Rows from block 7 of a small self-supervised image encoder, named by matrix and row number. Rows with one number within an expert belong to one neuron, the router's apart. Each number is 128 + 32 x the weight over its row's rms, rounded and kept within 0 to 255. All counts start at 0.
After each expert's rows are labels from the 100 images, of 14848, where the router gives the expert most weight on average: "top examples" is what is common among them. Only what is clearly more common there than usual is listed. The data: pen-drawn characters of a made-up script with 800 signs.
# router: router (model.blocks.7.mlp.router.weight, 16x160, trained with AdamW), inputs 80-159
# up: expert up (model.blocks.7.mlp.up, 16x160x160), inputs 80-159
# down: expert down (model.blocks.7.mlp.down, 16x160x160, transposed), outputs 80-159

# expert 1
router.1 [171 107  92  90 101 114 117 110 142  98  94 165 145 139  98 165 128 118 152  73 126 154 129 123 115 175 143 127 156 108  91 114 103  95 162 119 109  77 130 158 116 111 188 118 100  58 111  92  51 158 161 110 101 186 206 130 172 148  96  92 126  77 178 170  78 166 202 125 140  91 124 164 145  96 165 135  94 123 103 146]
up.0 [125 199 121 180 108 121 207  95 131 152 155  90 179 143 130 134 122 156 112 104 103 112 111 122 175 149 163 138 126  90 137  99 119 118 120 111 123  69 207  74 108 144 171 186 127 222 165 165  93 102 149 154 140 152 152 135 125  78  78  85 116 131 164 121 110  70 141  93 106 152 151 121 123  90  99 134  46 121 180  95]
down.0 [124 200 170 146  68  98 119 149 169 129  98 145 118 176  90 146 104 141 121 158 179 163  59  68 129 136 222 168 136 169  65 121  72 159  75 125 106 140 184 133 132 144 140 134  90 152 146 118 128 121 101 167 142 145  84 121  68 119 125 100 166  88 183  74 141 114 138  66 146 127 162 127 129  79 142 101 124 150 111 133]
up.1 [158 145 161 184 127 154 144 132 120 119 140  77 118 184 124 140 112 134 100 114 110 118 113 115 156 109 149 130 115  52 114 121 115 123 192 168 145 127 106 126 152 100 166 117 135 162 147 121 178 117 159 161 162 111 100  97 136 124 195  91 193 124 176  98 200  97 179 135 131 215 137  80 102 117  79 157 136  98 165  84]
down.1 [130 128 108 141 156 145 134 100 183 155 114 139 128 185 155 126 182 169  76 155 116 140 107  59 115 155 159 112 102 141 136 119 170 124  87 106 148 199 139 201 125  97 160 141 110 118 107 104  66  98 158 113 127 150 107  89 165 186 156 126 240 135 158 125 132 169 159 139 125 168 103 149 108 155 113 188 165 180 108 118]
top examples: dark on light; thin pen; one stroke; only straight strokes

# expert 5
router.5 [142 134  99 177 179  84 101  92 169  96  95 152 161 184 124 140 171  86 169 134 135 132 169 123  79 120 209 160 102 175  82 110  79 127 163 118 107 112 115 159 139 109 138 150 154 138 159 107 103 141 163 123 143  89 127 114  98 128  93 127 136  90 160  64 124 162 141  82  97 153 109 125 162 170 144  84 186 109  96 141]
up.0 [183 129 153  91 136 142  91 134 128 127 166 156 109  80 213 158 178 153 104 142 113  57 167 124 191 160 136  81 136 146 136 138  54 137 104  94 157 159 155 172 167 202 113  86 133  74  99 173  85 161  58  96  82 142 188 143 164 164 178 117 137  86 140 114 135  87 104 126 119  99 149 112 151 153 103 121 172 134 146 161]
down.0 [ 61 121 137 182  92  82  96 176 163 155 111 118 156 153 127 174  81  79 123 122 110 151 100 170 176  91 107 142 152  61  98 127 106 192  80 137 141  97  83 162 136  97 136 151 102 134 129  69 120 118 167 148 162 159 211 172 126  99 188 133 132  96 112 147 125 201 137 120 116 162 132  84 124  67  86 143 122 120 144 130]
up.1 [ 96 184 127 143 130 183 148 141  78 150 118 102 152 125 156 127 149  54 178 142 113 100 165 107 137  93 101 183 134 142  73 179 130 120 137  99 156  37 193 140 135  99 192 114 138 130 139 135 123 184 120 163 112 179 201  87 146 155 135 134 111 124 124  62 140 128 130 114 109 145 121 147 178 124 176 124 122 109 116 128]
down.1 [ 94 177 122 152  95 130 127 116 190 160 171 122 138 119 117 120 121  81 151 137 136 105 156 117 133 153 160  89 113  94 207 121 135  76 110 106 173 184  69 184 170 218 106 108 119 117 111 140 151 178 165 159 128 126 162 155 143 147 153 156 157 122  75 153 117  96 117 146  98 120 144  76  44 101 117 154 139  85 144 126]
top examples: dark on light

# expert 9
router.9 [183  89 123  99 100 109 113 133 130 113  75 130 151 169  76 167 163  73 162 129 104 120 148  61 107 137 132 107 175 101  72 129 149  98 133 135 112 123  94 176 101  72 150 127 132  66 106  66  61 122 149 126 151 190 186 127 141 138 103  74 144  68 175 149  91 118 177 173 147  90  95 134 145 106 164 121 118 131 108 140]
up.0 [149 101 140 138 152 155 172 158 121 144  95  93 111 104 189 140 147 127 131  58 108 188  73 125 125 138 143 132  98 141 120 114 110 135 159 130 157 115 133  79 131 107  81  71 105  98 109 179 140  99  94 108  97  94 142 143 112 115  61 113  87 120 150 136 136  26  70 119  96 149 162 190 154 109 144 139 218 141 138 136]
down.0 [128 136 130 170 171 132 136 139 148 132 130 102 158 122 111 153 137 126  99 109 125 146 214  92  24 126 123 161 124 145 157  86 155 135 111  94 135  80 103 124  92 145  83 171 147  99 166 146 135  50 140 148 129  97 130  81  87 127 149 146 154 119  99 101 122 149  85 184 139 105 112 145 119 111  75 105 148 124 125  62]
up.1 [127 145 184 179 118 142  82 103 183 121 101 174 136 109 202 161 150 165 100 123 158  91  68  60 124 103 150 135 104  74 165 133 134 197 121 161 133 111  95  85 108 117 118 188 186 173 154 124 121  39 212 139 164 125 105 107  99 153 151 115 144 175 135  75  97 117 158 130 124  66 153 105 148 114 190 154  93 193  96 139]
down.1 [137  97 159 173 112 166 145 115 135  97 171 108 110 136 129 121  49 121 115 143 109  79 135 163 140 116 177 175 151 169  87 108  96 108 116 117 132 126 114 114  96 150 154 127 147  95 108 101 154 104  76 126 114 150 141 145 141  52  82 122 150 173 162 174 156  79 111 112  93 187  89 121 137 141  82 151 177 202 159 127]
top examples: dark on light; thin pen

# expert 4
router.4 [150  81 108  68  75 114 118  89 156 103 107 141 170 119 109 193 139 100 137 130  89 141 114 109 151 134 113  80 179 131 100 128  86  85 139 132 123  85 130 132  80 125 130 153 149 110 109  97  70 186 124  80 147 143 159 145 132 170  75  76 154  76 168 170 109 167 140 174 172 105 123 145 153  76 181 141 151 111  95 160]
up.0 [109 161 164  94 143 113 100 175 113 127 104  88  85 115 129 185 146  89 111 139 192 111  55 141  95 153 109 135 147 115 139 147 153 115  99 135 128 105 179 111 138 163 112 118 162 149 175 169 154 130  92 140 128 129 161 178  70 180 154  90 107 194  81 202 132 108  81 158 148 160 196 141 123  91  81  95  92 116 123 172]
down.0 [111  60 126 165 136 128 160  93 107 116 116 128 112  87 133 144 122 112 189  94  87 185  86 135  91 103 120 159 153 132 141  78 147 192 143 136 120 143  77 132 104 105 108 151 147 134  67 150 100 133 136 123 128 198 126 167  90 171  75 122 116 126 118 181 160 132 123 153 119  53 155  60 103 111 151 191 105 151 130  97]
up.1 [162 113 154 204  99  71 127 139  88 151  99  71  90 122 140 101 121 132 171 188 128 106 157 139 139 153 107 116 179 131 145  79 148  77 100 126 120 118 110 183 128 113 149 173 186 140 105 118 142 166  94 140 103 110  78 152 113  97 152 144 146 176 144 142 102  92 137  88  85 121  88 126 103 144  82 147 112 103 168 141]
down.1 [119 126 111 108  98 129 148 127 136 136 174 206 119 126  69 108 144 117 137  69 127 137 133 124  60 142 148 160 164 111 196 132 189 153  62 161 113 101 178 107  80 118 123 158 119 126 133 134 130 147  88  86 186 121 168 101 153  93 158 110 116 109 134  93 138 138  88  36  82 210 173 102 176 121  96 128 195  97 100  73]
top examples: thin pen

# expert 0
router.0 [187 103 134  87  83 113  79  98 150 124 101 129 174 146 113 178 135 103 176 107  85  96 148 103  87 126 112 100 176  93  81 127 122 118 141 116 118  80 126 158 127  96 126  87  97 121 104  82  70 145 132  97 138 149 195  99 156 141  76  77 150  70 159 200  94 174 164 176  99 109 107 146 123  97 129 121  94 122  66 153]
up.0 [143 208 100  89 160 133 111  83 122 107 137 103 169  78 124 102 148 171 122 139 104 117  95  79 103  70 154 114 150 166  90 148 197 131 111 116  87 102 167  83 112 114 162 162 120 115  88 135 126  71  76 181 138 113 138 191 101 117 139  86  97 196 116  53 130 115 166  97 132 151 133 115 109 161 164 160  89  76 169  98]
down.0 [181  89 157 153 141 124 143 145 133 135 125 139 121 156 109 179 131  62 127 110 183 150 131 214 116 132 167 146 117 140 177 169   0 114 103 123 136 155 120 106 126 132 136  93 150  91 117 122 170 133 120 158  95  87 142  84 154 144  73 149 126 114 140 172  96 144 108 112 210 186 160 124  99  93 110 139 130 150 102 117]
up.1 [139 156 111 164 110 150 176  96  71 173  92 136 145 171 182 118 167 148 132 169 100 113 135 115 135  96 105 183 177 131 137 145 112 162 176  79 164 120 116 123 139 147 188 117 155 163 109  92 141 175 168 151 105 193 157 146  58 102 106 114  78 176 157 131 186 135 109 133  95 174 131 128 149 143 141 186  97 102 105 188]
down.1 [174  93 143  91  89  70 218 146  92 163 120 136 176 136 152 128 118 151 111 183 117 118 113 120  89 139  97 142 138 145 131 119  86 104 143 136 163 114 121  95 145 108 132 103 111 215 139 177 146 164  84  53 131 138 133 137 154 182 136 123 185 127  96 116  79 147 149 125  83 167 160 147 114 107 133 107 146 137 125 157]
top examples: dark on light; thin pen

# expert 11
router.11 [186  66  96  76  67 113  69 101 161 100 107 113 135 156  85 136 131  87 160 128 125 111 122 110 131 147 112 124 170  75  91 142 137 118 139 131 106 118 107 149 120 100 135 113 114  93 108  95  77 172 154 118 120 188 177 120 135 159  97  96 184 118 110 153  73 179 143 145 146  81 116 148 177 107 158 105 116 125  71 160]
up.0 [169 102 197 102  84 139 140 121 103 109  94 126 168 161 148  84 177  99 132 153 120 174 126 108 180 155  61 150 161 150 138 149 122  99 144 151 143 192  82 140 134 105 104 160 110 109 147 141 161 127  93  97 135 102 130 119 125 147 155 113 145 223 116 128 136 120 197 127 106 121 132 145 126 121  67 119 158 142  90 196]
down.0 [131 132 134 116  87 181 134 171  74 130 184 153 111 132 127 114 141  96 109 143 150 173 117  74 126 124  98 162 114 148 116 110 164 214 156 167  60 105  58 100  91 133  93 199 105 119 148 113 168 139 117 118 100  89 162 107 164 169 138 108 134 145 121 163 106 104 141 124  89 133 135 159 113 174 136 103 146 180 130 121]
up.1 [113 148 115  96 155  72 137 191  85 113 128 108 101 128  92 101  90 140  90 185 138  46 135  99 129  84 145 149 119 138 151 171 143 182  79 113 107 140 159 143 138 188 127 189 116 134 141 144 144  92 126  83 135  69 114  97 167 155 150 129 116 123 111 159 138  91 136  77 112  69 186  84  65 116 112  84  95 181 141 185]
down.1 [ 75 121  64 142 158  66 122 170 158  64 125 152 112 157 128 130 169 104 124 135 131 151  99 112 123  52  90 184  99 113  70 146 147 138 140  90 153 142 127 143 103  96 106 113 157  82 112 148 107 145 161 103  63 117 150 164 122 179  82 129 111 157 149 167 105 125 178  92 117  66 123 119 161  93 136 122 181 110 160 158]
top examples: dark on light; thin pen

# expert 3
router.3 [153 134 102  81  87  71 129  79 175 142 100 125 122 169  84 146 164 117 140 137  90 124 146  99 146 159  78  97 137  85  83 106 132 146 161 139  74 104  77 181 117 134 139 134 141  77  72  70  60 163 127 126 135 154 158 130 168 140  91  88 139  89 124 178 126 169 163 156 150 107 118 144 177 100 131  68 150 110 110 123]
up.0 [155 121 100 117 109 123 106 143 173 155 120 146 102 165 175  79  98 118 178 158 118 158 138 109 124 150 125 150 157 112  56 119  96 127 145  88  87 148 151 164  79 180 124 110 131 127 145 129 148 158 147 161 177 104 146 191 156 103 166 182 174 167  85  87 153 103 148  48 144  80 153  74 166 143 133 135 120  84 121 117]
down.0 [124 102 114 154 146  61 160 138  80 118 160 141 196 183  82 111 166 114 103 163 127  94 163 152 103 132 117  94  92 149 135 174 101 143 121 101  89  76 175 104 206 163 124 108 111  35 128 137 119  96 143 146  74 141 117 159 142 101 155 154  98 100 193 134 151 133  94 109  98 154  90 207  98  96 141  88 107 132  87 189]
up.1 [125 100 137 214 181 145 173 155  84 147 103 125 103 103  90 147 103 151 114 160  91 124  75 132 116  97 108  91 146 101 116 129 161 131 149 137 160 150 119 171 153 154 139 133  97 133  60 145 107  92 133 120 179 102 115 100  65  76 127 136 125 155 154 183  99  82  95 128 174 137  89 143 122 135 125  80  97 106 123  93]
down.1 [106 108 132 136 188 147 189 134 124  87  83  84 143 131 101 148 121  51 141  77  93 134 132 168 157 155 119 130 122 162 195 167 176 147 140  90 142 107 109  75 148 189 166 168  98 148 122 159  96 119 115  94 102 143  93  88 172 169 155 101 109 131 117 176  98 188  60 186 133 101 200 129 118 127 174 136 153 132 132 139]
top examples: only straight strokes; one stroke

# expert 7
router.7 [133  62 135  86  81 129  84  78 150 107  84 153 177 115 134 175 146 117 129 118 100 122 137  76 103 143 121 119 155 121  68 145  92 111 154  93 143 111 127 172 108 104 149 148 148  68 105  70  74 142 166  88 105 158 182 118 141 144  75  87 163  94 143 158  91 190 155 171 117  99 110 133 172  87 174  99 112 116 110 159]
up.0 [ 88 103 138 162  98 128 159 129 123 127 162 162 165 121 128  69 126  87 131  67  90 106 101  78 158 107 155 140 175 225 137 122 172  83 116 151  95 119 173 172  85 198 145 142 161 138 100  88  97  74  70 166 147  99 131 167 109 113 142 110  90 192 146 126  70 127 149 119 131 117 131 113  99 153 168 173 126 228 143 161]
down.0 [ 91 142 113 144 115 101 159 159 184 115 108 118 124 132 136 136 148  52 162 121  72 138 186 142  76 171 132 109 108 155 124 132  60 129 178 100 175 100 145 180 127 161 117  74 100  70 144 115 148 164 169  71 146 165 124 112  53 151 142 136 158 152 160 121 137 191  95 154 109  84  88 160 171 143 131  59 131  73 155 108]
up.1 [149 148 104 193 154 178 159 140 121 125  76 104  96 120 111 113 117 138 118  79 131  67 154 189 172  75  93 202 127 174 165 139 132 112 110 118 134 147 134 126 114 212 124 199 204 126 141 132 129 102 151 146 104 109 136 114 116 159  97 152 129 106 162 137 158 107 170 167 124 150  89 106  82 132 108 145 132 164 130  96]
down.1 [168 137 127 101 152 123 109 117 144 102 145 162 231 158 108 125 131 106 115 111 146 155 141 183 100 159  96 145 139 132 136  74  88  77 128 114 159 139 122 131 148  95 153 140 108 122 116 101 188 138 121 104 154 140 137  86 197 144 114 136 126  34 134 171 151 133 140 114  90  82 134 144 172 139 187 163 190 164 157  72]
top examples: dark on light; thin pen; only straight strokes; one stroke

# expert 14
router.14 [191 108 145  90  82 110  74 129  95  92 100 129 182 184 101 171 180  79 143  83  93 147 164  98 108 145 101 116 161 108  83 102 115 128 139 118 123 121  75 158 101  70 154 101 168 103  98  71  81 174 129  94 150 179 148 125 145 124  92 127 170  99 190 162 140 129 176 169 126  93 107 184 136  92 177 110 118  78  85 148]
up.0 [ 61  81 102 137 149 128 139 156 194  88 157 189 122  90 135 148 119 151 113 148 143 137 117 138 171 100 133 147 175 121 160 101 103  99  81 137 137  97 104 116 135 163  80 130  77 163  80 129 150 182 130 157 164 169 153 174 114 113 138 120  76 102 142  99 148 178 140 161 191 117  87 107 142 120 152 105 112 212 145 105]
down.0 [118 175 112 147 104 193 126 150  65 189 149 137 126 138 163 135 190  95 152  94  98  75 115 118 122 128 112  94  87 126 143 160 168 109 134  73 120 144 178 132 160 111 122 132 148 106 187 216 131 111 121 136  77  47 111  85 135 139 124 128 159 163 102 140 109  96  66 124  87  82  90 134 154 152 117 144 149 107 135 119]
up.1 [132 167 192 109  66 155 119 106 127 124 180  82 136 116  93  96 143 101  97 125 133 124  98 106  83 155 160 158  57 165 121 143  31 112 116 110 158  99 141 190 129 124  73  97  91 132 111 166 128  75 163 133 120 180 110 123 104 108 115 136 116  78  86 119 161  80 112  93  96 131 117 143 129 126 153 145 174 145 178  95]
down.1 [105 163 154  97 162 121 118 129 141  89 175 163  88 156 142 114 120 145 114 101 109  80  84 134 179 100 161  95  83 138 105 150  73  88 156  89 161  62 167 143 150 121 127  83  89 117 129 115 102 114 123  91 161  41 143 100 110  93 140 140  94 134 141 124 195 162 163 174 112 111 128 143 169  86 122 171  91 155 114 140]
top examples: dark on light; thin pen; one stroke; only straight strokes

# expert 15
router.15 [181  85 115 116 104  72 125 138 109  95 119 126 170 152 119 113 163 103 127  69 127 159 139 134 134 137 105 100 132  84  84 117  85  87 151  95 126  67 132 118 148 126 159 118 129 103 119  98  99 147 165  84 109 202 172  95 175 171  99  96 182 112 155 175  70 144 145 166 154 127 108 196 126 102 153 100 123  95  89 175]
up.0 [128 155 145 159 138  45 103 152 144  78 161 158 104 109 127  39 110 116 158  72 128 143 117 186 115 100 120 156  89 133 127 192  78 160  53 186 180 145 116  82 170 101 131 117 161 152  89 129  95 141  99 107 141  95 126 115  87 127 146 142 113 126  93 106 149 131 142  86  90  94 142 122 116  98 125 170 120  87 183  97]
down.0 [126 104 115 103 123 160 129 140 107 140 158 111 110 143 141 145 143 133 176 158  84  91 108  98 102 136  74 105 141  99 109 132 183 128 123 107 128 155 163 125 116  34 127 189 181 173 146  90 185 124 166 119 131 212  89  98 113 149 116  73  66 117 142 157  85 156 124 161 169 179 159 102 189 158 154 157 102 103 123  76]
up.1 [160 142 142 213 142  82 122 181 120 202 106 101 133 167 151 115 113 123 100 105 141 135 133 138 158 158 134 160 202 184  63  93 126 125 118 136 111 140 118  77 167 119 100 158 166 160 142 100 134  70  89 168 126 113 146 162 115  88  90 111  88  71 160 176 191 132 170 169 110  82 127 171 104 100  99 127 100  92 138 148]
down.1 [150 141 123  45 135 143 134  92  48  99 146 166 106 135 149 117 126  92 185 156 172 147  94  95 150 108 103 163 153 127  96 157 136  55 152 105 137 127 115 128 134 115 165 171 100 147 158 104 133 137 167 137 112 157 184  91 126 157 136  95  84 175 114  65  75 159 123 109 151 119  93  70 130 109 104 164 140 108 117  90]
top examples: one stroke; only straight strokes

# expert 12
router.12 [200  85 127 123 107  91 107  92 141 122  84 128 113 165  83 181 131 143 138 113  84 127 107  98 134 146 100  86 158 129  95 163 134 118 136 102 108  92 143 128 126 131 179  90 103  99 120  83 110 176 152  79 156 164 188 107 191 142  78  87 150 111 151 166  94 161 189 132 172 123  87 182 136 101 196 105 110  93  78 123]
up.0 [122  94 147  98  87 100  84 122 111 153 113 112 104 137 128  25 121 126  46 149 151 107 155 106 144  92 200 154 175 203 121  99  90 168  88 108 107  65 172 130  84  96  93 118 106 174 144 143 112  84 150 133 136 132 107  94 110 119 143 101 155 111  73 132  68 149 155 169 120 195 132 109 102 104 132 157 127 123 139 190]
down.0 [184 116 149  74 154  64 109 125 110 117  67 120 130 119 148 149 154  83 148  98 167  94 104 125 147 126 137 140 165 113 151 130 161 155 107  99 153 123 164  58 200  98 105  73 153 131 136 144  78 143 110 112 125 108 105 107 109 140 162  97 129 113 151 164 126  75  97  70 157  87 152 165 165  91  45  80 106 147 147 116]
up.1 [148 145 133 127 143 144 167 142  87 143 107 127 149 158 152 117 132 140  97 149 204 124 137 172 168 114 132 151  93 104 159 122 197  45 105 116 136 119 119 164 105  48 103 151 186 154 135 110 139 133 162 133  91 136 108  86 105 216  93 129 136 159 138 109 189 123 153 134  88  81 130  90 144 143  63 137 137 119 107 108]
down.1 [131 176 119 149 149 145 121 154 192 109  93 144 130 120 151 142 135 132  82  98 131 141 190 127 153  60 116 125 171 109 105  98 122 157 182 181 144  93 144 129 123  64 150 122 164 156 165 145 169 136 123 112 139 128 151 181 161 138  84 193 172 153  91 155 150 156 115 131 108 120 140  91 239  96  96 136  85 104 113 111]
top examples: only straight strokes; thin pen; one stroke

# expert 8
router.8 [155 105 131  81 132 143 137 109 114 150 113 127 180 140  97 177 129  84 140  90 136 117  75  92 122 122  86 115 173  98  93  87 149  95 164  77 121  92 125 138  71 127 184 110 129 118 101  64  78 144 185 129 150 179 143  81 140 172  80  84 130 105 129 128  96 162 167 151 131  98 108 113 184  66 137  99  99  79 100 105]
up.0 [115 155 104 101 147 179 149 127 108  94 141 120 120 106 146 124 138 165 159 103 101 168 159 147 153 132 103 144 137 139 153  89 184 120  86 143 150 106 115 139 110 151 129 121 144 116 113  92 121 118 103 120  89 192 148 181 135 134  98 136 126 138 110 131 126 143  91 121 170 168 166 145 116 149 148  97  70  92 127 124]
down.0 [ 93 125 149 139 141 180 115 134 168 107 184  97 119 113 177 107 101 123  81  97 147 131 134  92 143 110 128  96 198 128 128 136 133 140 115 140  86 191 129 140  81 169 119 144 100 141 170  85 140 125 178 141 149 192 108 105 148 131 125  93  49 105 116 155 152 142 142  81 160 116 165 102 127 133  69  97 109 164 152 115]
up.1 [ 96 161 195 137 123 173  76 154  90 158 142 153  75 123 128 132  68 114 119 105 106 157 143 115  95 153  93 102 130 167  60 133 185 125  68 200 139 109 137 109 154 103 160 183 139 133 134  62 115 126 114 103 140 190 161 170 122 158 122 109 165 146  97 130 139 103  59 193 175 128 188 160  68 173 147 155 127  95 109 152]
down.1 [ 89 132 139 109  63  83  93 122 120 139  95 144 110  67 118 131 102 141 186 174 117 132 126 120 118 136 157  66 158 165 156 114 114 141 142 135 188 158 131 225 160 167 149 192 134 141 113 103 196 144 106 125 118 125 150  89 104 105 122 120  70  73 144 136 144  58 195 145 186 118 125 147  97  91 116 116 110 130 108 170]
top examples: dark on light; one stroke; only straight strokes

# expert 10
router.10 [162  80 119  85 109 152  95  81 127 104  90 150 179 168 128 155 127  89 164  78 121 115 161 113  83 166 105 110 121  85 112 145  96 119 130 116 102 118 100 142 137 114 124 142 152  67  57 103 102 152 141  78  82 190 152 115 182 129  87  89 126  60 206 166 122 156 131 164 127  81 109 186 177  91 156 118 103 113  82 161]
up.0 [ 99 103  93 112 132 123 164 128 140 144 112  41 200 137 164 149 123 173  74 175 155 160 118 108 149 171 140  97 149 129 119  93 185 134 104 137 130 163 167 128 180 184  71  38  73 197 120 110 144 147 100 110 131  83 152 146 138 124 150 168  97  95 140 200  92 101 149 112 121  86 156 195 140  95 115 176  70 162 159 129]
down.0 [112 110  83 183 131 129  69 105  84  98  71 179 161 111 145  77  63 136 105  77  88 110 144 115 108  89 183 173 178 137 127 116 148 145  61 156 146 169 157 163 157 141 122 197 102 155 147  84  93 129 108 137 134  62  95 105 133  97 145 135  46  82 104 101 152 149 126 149 144 135 106  97 174 121 161 152  73  81 156 109]
up.1 [164  97  83  86 112  93 186 140  95  73  84 105  97 130 122 123 143 173 160 159 114 213 148  94 106  79 112 152  76 153 178 160 183 115 161 167 164 179 138 137 127  91  81 114 116 163 152 136 152 158 157 125 167 158  99 132 110 112 199 130 117  89 178 165 157 102  88  85 111  78 126 101 121 119 146 128 125 162 121  97]
down.1 [148  90  83 177 147 113 133 142  85 161 162  75 154 110  55 142 129 131 129 140 150 126 114  80  98 183 136  91 197 111 137 108 127 178 122 110  97 171  91 144  70 128  65 140 130  98 106  60  81 120  94 113 103 107 138 120 172 150  95 143 163 112 123  90 138 129  72 230 130 126 116 145 145  96 115 137 118 149 137 120]
top examples: one stroke; only straight strokes

# expert 6
router.6 [158 117  94  81  89  79 101  79 169 113  94 163 179 136 111 133 171  82 144 101 118 115 121 101 153 186  84 102 143  84 112  88  82 129 151  78 124  70 126 176 118 130 145 121 121 112 118  64  97 183 157 127 140 156 183 117 167 137  81 100 160  99 169 164 125 153 147 157 181 125 138 157 143  82 193  86 121 123  86 176]
up.0 [127 147 169 186 154 151 117  85 106 121 158  86 126 140 174 146 115 152 123 209 151 124 115 197 100  79 168 132  96 154 106 172 131 157  97  99 107 117 127 180  83 145 111 160 140 138 113 109 144 120 109  84  57 129 140 155  94 131 161 133 125 102 128 149 138  77 159 118 112 176 165  72 154  82  86 126 146  92 158  99]
down.0 [130 118 148  91  83 126 119  64 154 157 135  74 131  68  81 116 118 136  96 113 148 119  73 186 100  89 122 123 138 132 115 176 136 151 107 157 146  84 144 125 179  84 170 114 134 140  88 108  92 135 112 124 120 110 138 177 167 139 126 136  74 113 134 133 135 170 154 160 152  62 155  97 154 117  93 116 158 105 107 122]
up.1 [102 153 146 124 118  91 124 120 137 169 153 175 207 108 148 149 120 159 134 123 130  65  95 142  93 112  77 144 186  65 140 132  94  99 127 102 172 146 111 115  74 117 134  88 179 184 128 144  98 176 178 123 115 153 154  69 147 111 143 196  98 101  87  99 147  94 171 140 179 145 113 107 128  78 150 110 116 118 110 115]
down.1 [103 192 156 100 145 119 124  98 156 165  94 158 159 102 139 120  87 180 187 137 150 158 138 145 199  65 101  65 130 115 176  98 142 122 160  24 148 135 128 122 116 137 107  94 165 143 145 175  84 145 106 184  85 138 142 126 168 148 109 146  93 105  94 101 118  86 135  99 115 113 118 109 105  81 168 112  96 123  89 120]
top examples: thin pen

# expert 2
router.2 [153  66  81 125  76  83  79  91 128 138 153 126 168 153 118 131 165  66 173 117  78 121 124  98  89 147  97  76 151 109 129 143 141  94 166  95 115 113 137 124 136  77 165 103 116  70 105  81 110 162 127  75 128 188 157 126 155 121 104  94 177  68 166 156 100 131 139 162 144 108 105 137 131 132 141 124 134 109  80 126]
up.0 [ 62 112  82 180 122  89 101 182 204  98 145 173 148 129  90 156 116  76 130 161 166 108  72 117 115  78 150 137 105 149 144 157 168  73 121 141 145 166 131 137 186 156 139 148 134  83 148 163  96  93 139 111  95 129  61  65 110 144 111 164 104 117 126 138 104 124 115 100  90 138 143 135 146 130 130  88 156 158 128 174]
down.0 [ 92 189 108 142  69 140 117 126 134 148 120 138 119 163 172 130 152  92 170 136 143 149  78 125 133 127 151 103 166 137  96 137 112 118 149  87  54 105 102 128 139 136 126 166 179 142 126 164 198 103 120 139 120 138 166 143  86 143  50 124 115  45 139 143  81 116 158 179 134 124 135 146  50 112  77 144 169 163 152 184]
up.1 [104 180 168 122  67 181 128 151 137 150 152 139  83 122 127 116  95  78 188 180 170 168 122 138 127 217 172 167 174 139 154 124  67  95 125  78 113 101 168 197 151 118 136 104 117 140 140 119 191 124  91 141 129 104 110  86 143 141 169 161 130 157 158  83 109 104 157 135  90 135  78 129 113 117 174 147 150  91 125 148]
down.1 [167 172 121 143 102 127  97 153 157 135 117 115 143  99  85 170  89 149 153 181 116  80 109 133 130 153 126  83 151  54 150 111  72 105 148  33 126  72 115 170 133 116  94  99 117  84 120 144 121 200 136 156 102 117 100 116 130 115 110 127 155 105 152  80 119  98 140  96 161  99  82 204 114 155 162 110 174 155 116 162]
top examples: dark on light; only straight strokes; one stroke

# expert 13
router.13 [161  90 109  71  60  93 126 118 101 135 100 155 147 153  85 140 140  95 148  94 126 101 160  77 103 147  67  77 172  98 124 151 148 138 189 115 119  90 125 126 107  80 170 152 102 112 101 127  72 156 165 128 118 163 159 116 144 152 116  99 154 117 138 151  99 182 164 131 139 100  77 132 132 132 175  70 118 106  74 161]
up.0 [151 155 101 144 126 161  92 137  88 161 129 166 110  87 159  87 180  95 114 170 182 116 144 205 126 117 111  96 145 161 113 150  98  99 129 158 141 113 144 101  97 171 109 153 112 161  91 191 110 124  72 117 176 155 123 157 156  70 108 103 109 125 116  86 130 196  90 175 112 135 136 156 126 138  69 135 143 124 173 159]
down.0 [119 162 111 146 120 106  79 164 109 198 104 113 131  80 132 136  80 122  95 158 172 141 144 179 108  67 118 126 155 143 155  71 152 121 198 145 175  91 114 154 163 144 135 127 152 182 130 177 154 150  87 153 184 150 126 161 133 104 127 113 161 129 104 132  62 194  75 106 130  79 126 175 118 110 122  95 139 140 110 159]
up.1 [116 130 141 191 191 165 153 154 117  85 140 116 119 147 110 143 144 113 109 116 108 115  92 126 108  88 105 109 112 144 116 153 179 104 198 161 128 145 161 166 129 170 114  99  98 175  77 183 166 105 138 118 145 128  82 164 113 145 171 157 146  96 140 129 142  56 178 142 135  70 180  91  58 107 117  95 100 148 124 166]
down.1 [ 76 144 131 151 126  87  92 141 193  85 126 102 156 148 123 137  95 132 127 122 153 132 143  81  88 119 123 100 161 168 140 141 126 217 147 156 120 161 100 119 132 148 137 200  80 145 102 209 158  73 165 133  63 110  92 103 149 154 161 123 117 153 161 127  83 153  76 102 128  17 160 124  99 113 103 132  66 133 173 121]
top examples: dark on light